config.yaml
model: "model that predicts nearness at each pixel"
dataset: "rendered scenes of coloured solids on a plain floor"
train_examples: 195000
image_size: 64
crop_scale_min: 0.8
horizontal_flip: false
translate: 0.06
arch: "unet"
norm: "layernorm"
hidden_act: "mish"
pixel_unshuffle: 2
widths: [64, 128, 128]
blocks_per_level: 2
block: "basic"
attention: false
upsampling: "transposed_conv"
loss: "mse"
targets: "nearness"
init: "trunc_normal_002"
residual_init: "scaled_by_depth"
optimizer: "adam_atan2"
learning_rate: 0.002
beta1: 0.9
beta2: 0.99
max_grad_norm: 3.0
max_steps: 17500
batch_size: 128
epochs: 11.5
lr_schedule: "cosine"
final_lr_fraction: 0
warmup_steps: 3500
weight_decay: 0.04
Rows from block 4 of a small model that predicts nearness at each pixel, named by matrix and row number. Rows with one number belong to one channel. Each number is 500 + 25 x the weight over its row's rms, rounded and kept within 0 to 999. All counts start at 0. Numbers have three digits each.
After each channel's rows are labels from the 100 images, of 14976, where the channel reaches its highest value: "top examples" is what is common among them; "peak at" is the part of the image that holds the peak. Only what is clearly more common there than usual is listed. The data: rendered scenes of coloured solids on a plain floor. In brackets: how many of the 100.
# convs0: first 3x3 conv (model.mid.0.convs.0.weight, 128x128x3x3, each kernel summed), inputs 0-127
# convs1: second 3x3 conv (model.mid.0.convs.1.weight, 128x128x3x3, transposed, each kernel summed), outputs 0-127

convs0.114:498476485461507482497526484479482506503475450490520484472488490487464542490510513489488503513437526489530530510459472514514498496563500552527517493536507498550449486481537492522490513496546505525552504526489513497489506481488512516486528486484553454485459515487508489488553520462511512515500524524477503476486517512482513523506526519491511521518503539512562539540497531494513459473509
convs1.114:501523514541519470492490493528487499501543565508507504494538514452505493472490511490466506501537454486473458526502515525513503492472537484433473520508505519479495527504489492504536459523500528520495499454490502512524484517487464491512486501536500493518534514515506507507492513521476494503527471494527490504525456494461458469490435477527488484537469510492452459504542472522485537559501
top examples: tube (29)
peak at: middle right (52); centre (25)

convs0.76:489501517498525499509499534496526481484446512496497520502541505534466519517524517525490502512531502541496498513469514511495492516490509493525506500479462534480504516535507539518497460510491498503468499463448521495540489524517527502529511523528502447540518494499450517520467511445497530533483492472503523461516506487485494432485483493573481517517412500496499519491509522514526512523538
convs1.76:486491501482495522488494467500490535490479489476496492486476505496509488516508483423506471459462518494488481490488509494487492502483484488496455502507530492524488525479480473478479527473495507519542474548517496491496509491503496506485502478498501511501496489494501498466514482512512500449523497554473493525495491503529508514534496511488507487474548499493483473487507492493484488488331
top examples: count: one (66)
peak at: top left (38); middle left (27)

convs0.6:566492484489510539494457523482513505480497495438480494550485500521505520488511510529505489506538479508515490501527490493522499518504555501504461508475475487506497513512544475506528497517466497532513529515518521482553487468459474491529499509534498480527476488526480469528483472477520471476442503430523519443496508498478502460467515498518505521511507477542467523503502497499529520484559
convs1.6:474466489496475486511564485534496511516466492521507504516531478525516488506489526460508515489463487487507511505476465482467532513490489497499485511551518538545490462472490473471469496474519479493545486537502475496487499540540556482480490477490531509474493533526520525446472540493487545557533507529510470499498511510469518489552514506477540461483510474487508493500492513476469494525458
top examples: count: four (45)
peak at: middle left (38); centre (33)

convs0.78:502507492497521512498470540500494493536489518482499521587535509512470521522498489501492501510506494503528500530483454503513521513490532539534512527495433551488513456513506505537527502520509520480485516511455509511506535486540508506522468531535494461506488470529444515511521491493504503507493476487498473531517548499516509479461495533465487547510524488538520491490527522503540524505569
convs1.78:527494531484486458513547466513504471488525493463494521467449541500506472490498527481525477450509502523512525469506546511507502488516503454487502507509537474497498523479482460455484514507489516519519493486508502508480500494446493465517517449511480540490493511495509463454482500532495494470516502548475521472497466530455501504517474477525527461484524515479470510502501476517441487476432
top examples: count: five (51)
peak at: top left (59)

convs0.48:490517518488516496511512525475531473498438503491494523492520492521463515522524496529501519510526532518480508524456486506486495516508499495518500502485488532486483497542502534520508460496477504475483492476451515500510493517524529497521511506522520426552522504492445525512468523446515539540500499477494531465520510490495491444476489488557492524530417508494509528496504534502525511512551
convs1.48:491487499483494522484497471506486533481473491478487495489488508494499485513506493410501468458461514495492479488484500495489490506479484483494460506514529491521485510473474468482474525481499506510538475543526495491500505497495496508487506481497493515490498492497500499468514480524509495450523496563481491525492491505524511508534505508492512482481545501496481467486509487498487491491334
top examples: count: one (81)
peak at: middle left (50)

convs0.30:494508514483514504515505533485532485496434485482499525494517497531462523520526497532516505512523516538478511513468492499484480516498512489524499493482482514485494508532506531518509465500472501490482505470455513486527488518521526491537503512521509429538498497488442517516470518442515531537503499462490522470512519497492488433474497482567487524528411504489509528483496529513525502517535
convs1.30:479492503484497511483493461505487534489477501484488492504497504495503488514506490418484478460457515493494474488473491492493499508476487483494464507509528498531490503481476473476475525479511507513542475546510494496498509491495502511479507479500501504495500494496498501466521479522509503450520498570480491525494492493528511513536506512490502481472545501496479472487511487492479492493336
top examples: count: one (82)
peak at: middle right (38)

convs0.16:500486497503483470498495473518483514458524510486499487490467546501498483484496496466475499524518471491469498529527542504501463515488444516510502494501508484444517492499488512500496474507493502485459507457459507508511435482477498529506505468513488552493496495478542500497503505534463501494507453525498493490444490492480520500534383480496473492499443514486474495504498462526533511523517
convs1.16:466508477502471530516489475481527460498494485514497501514505477522467467540506513545500518493499546467470461479506458470505528452500486485479501498502502499548514494516498494458481522506494492497519460534494463489460538498532488474479504494516531493522503524505473490540467520443548490528476526478509517520527525489509509548431539543461487493497541522489495520494482524490470456509524
top examples: count: one (40)
peak at: middle right (26)

convs0.36:496516514484509490515512520475534471491433498488492530509521491518459498538517516525507521509524559499490514508446440506492515510502512493511487508496485528493470475548490532526507467499467497467490505493458520519510501535526537491529494483523514444541518511507432507520467525454545534545488504485498516461508528493500516469482503497520498515524440498487521504492493525497513509517558
convs1.36:501494501489496516491490469504485539488474495486489483483489505487489485505498480432482472455469507498487486503479493492489485510485479477491466511519536490527505511476472476488476518481507505520538482544524499494494499483503487508483512488496490497490502494486507508467513485532501489443524494561487492523496480507523501498538500507498505472494541498497479473497512488493492496496324
top examples: count: one (77)
peak at: middle left (65)

convs0.100:506532513527524511469505515459507501498465541493485522482490544457528494521498519471511500494508516486528483536536482525481520507459524519455479534509490491520455506535500455533521508531501523497542523498544532553463491475507493473521539502534495484531511521494514512512472466439535499526496505471493498455511454504498473513495488482460509502507472516523433487494506451514523516498532
convs1.100:479470509457504538519523500520491473512474447506508473502527513519496505488526464477484535505463488499505542506486464496513483501523485529539485488555499516549498443502521486475481488457479509479520433539515452480519482509503517499473496483478521467462473509500530497474503560495489525525501523519530506492504540501493501494490485497522502506491506486484557561530496530455517481543485
top examples: count: five (45)
peak at: middle right (36)

convs0.4:477506496516454525498526491492489460515450478515550515493508499480477493517517446488491521474520521495485477472432470473521466493485484482501531472501498489513540482503487502513492492449512507507516489523503477495471493527528492484477497523498489476516514504466460490504477485536524530495492486458483525485545532495509490515484554486515476496463539498457500472472490510479482518467396
convs1.4:511478515509511522502514502525483535473482512484499468505515512542532537471495489516522497535493431520505490536520509531515497524522541507533500522508472519453489503509488547524539495513491519535472560468489525526493480495487517523523465510513516505490491470530516505521509522495443458498508462475514444481476452498486465428523470498496522503508460473536501465521524513522509509508520
top examples: count: one (42)
peak at: centre (43); middle left (32)

convs0.51:518513515505497465528525529480524483490447499505502510494549476500463486529504518522529509506523541489522524529470466504525521502498514496499501489521546543493464498539483506506497497501490508453482499472488529516489498521524549489544529492505518431522522529506490488492478539467501536536519538518518512455501518538495507460517500518554536527522418496480517506519509534500503470513517
convs1.51:469518488493506516466483473508494527506463521466494513483468502482490486502509487424458496479466509507479467495515490501452485522484471472457426514477477471491500505489472499525495492494486513542500506521517517474506509495476463532486465515492498502523524512489503512487506458546521473473510501514470517510512471436532497489494495515505489482507551520519485491488536494506511512506388
top examples: count: one (90)
peak at: centre (43); bottom centre (35)

convs0.108:449511519483439528507507467474500488494487461464536490485493513500477521524499451489486493519478520508491524499456516512486539475540474540523523504551500505560477505489525464511492488449534502460540500524488498517461501504496513532490506487505527475502507492459459464473509489482520532492490511464487510530525499497524489511471532483518489507515529547473532537489467501495537504489436
convs1.108:521482499526507489502495519521503502515504516531526501506548494481516504468479504513459503486518448498515487516501550512532515519472516484435453498519490485468496544519514492498511488525474532552483509501489508484533496525526515498503479505498509527498510503525563477517525504503455461498513506497568458479498467479499490456475429499545490493540455459484480459495525512493475496500537
top examples: jack (29)
peak at: top centre (40); top right (38)

convs0.102:522483509520479516468454545513465484492502466483549509557501513478510490524511414477490513475477476491518469507528490508534471513490509478492477477432494479494488513499493496497498497474508495507508505519545474496448439448506464514549490506537480486477539488514484485478483483506464477483455472469539496534522522505531506484505481506470524520497508502500483479501522465519539507502506
convs1.102:534488481503467456512540453521526503491474487533479511519468468528502476502518577531521512494495500487508534497498454487489564507475488481451499530523517526503540462489488504462509504526489485513491497506511491498474540550504539481482478461483534531475498513535504486483482523478496517565508521520488487485498473512473515496493529505479518460502524483489475504513480511492417507492494
top examples: count: five (41)
peak at: top left (63); middle left (32)

convs0.97:495476518504500459534541440483543504499517545529491456470505462524436495492483533549512527481510512490490519522436518481473514499479484516523542518534509550525493498501502469470503499511522498477510486488472521516557512514535546495497477482466565516520471492508515506485556521492481545483497510534472484502474520483494484504509512480519507513491499499471474534506505515484469522498493
convs1.97:492537512496493547471491518491494474468525484442475519509494520499495510480507488464468469521498500498511478473505509527518473502542518500533520488454478463463480542537494502525502528513442540501478516486469511495471480461460468539505517476518450496466513493478469508505509470498510444464501470501522532517507482511524502514444486497460491531537499538525503516490523478527548484465499
top examples: cube (30)
peak at: bottom centre (47)

convs0.45:499473465527518496492468527500502492522476498538503467493538502481525524502522468533488523516531509508524461502523500487559540541501507505452457521492513487481472511514555507520529443514498519497492490504494528488515498464527477512523494495503486513522515514531469506521482492477491461505491492432567505463506490462483534457459489482527513516563469507516510490492526490501460479537514
convs1.45:503495507483510527496560484491494507452451505462482514508472501506498474515496536432528489495453507493509530517481462492455494490479491506509492501521484516550519454477491509485456524478506503486544483539488486500496504542493540506483488488508527506492491515514527491475482517502505544525485503526444481511489510508503504496522560531478531508414553496510460489482497508488526493494452
top examples: jack (30)
peak at: top centre (27)

convs0.21:480500525549462542486526480461525477494514477505509502502485534488557550504508487516499535531522504459508500532533493538523567523511503537511498516510478467479495527529534448555501519503494508509455487475547507548486487475525490538479512463538523542481518513456501507547496488516485491504491448481472521497505493485495510500496461456487520499530481500521511517504471502513509496503511
convs1.21:524490494484510489517489478487521491475488519496495498500507481434487467516462522502467507472463519486494514482494492491528487452470505482475500490507492519534540515501512487433496531470499505477520442507514472487522518541507519440494476516501511524532492509526494456468524522517511474502492540498491461516484525496482478520462486539520489506420512486443442454484509521471492478504519
top examples: count: five (43)
peak at: top right (44)

convs0.77:523455465466519490504479505515497483495512481458491553514490517490478526518507514497456495509454483539520514452464490531507502495493484511482452482487513489546539508458541507458498532505480482517510486501486482462508509525475483505463518489509465498481461525508518455481533497550530486445519499520489533498505490528469513499470549515535506466476566497481481503515509494491488453468481
convs1.77:519504523520487512503516514523488495493523513516516500472509514518531503459466502523515475493510435470481498539503485527495492490518531503520547510490521504476482465524483543495512513502505499506498531473528501516479453472516503483535510507524494491479520517500506556482476525427438465516530471450515490512522475526479472470518482476422526492535461530514509490498517495524550518530524
top examples: light from behind the scene (52)
peak at: centre (34); middle left (31)

convs0.110:490460496458465517493513492493510512491486475473509477523471502482523495504502490469488477513486511483449466480524424466500503481503481517470489487515504505507483402484496490471482464466484495525504484510504482463455517509510464506456512474495483547485483477505537474539486487484527475481494502524478457504494493483452519528450491500469462461469558498501507491490467497486486476484506
convs1.110:503496533529525496485499485521439505484487530500500502445494541507493526450484464485520476484516428528516510512477498531493464519512523517524507505498486494482512510526524511507507490523522537513479506485472538535535455490489499498532488506513492478474500480471497493501522489537425505486486468507482466490482458509502441446536468476562520500481450495509492492506540478521495509505478
top examples: jack (29)
peak at: top centre (36)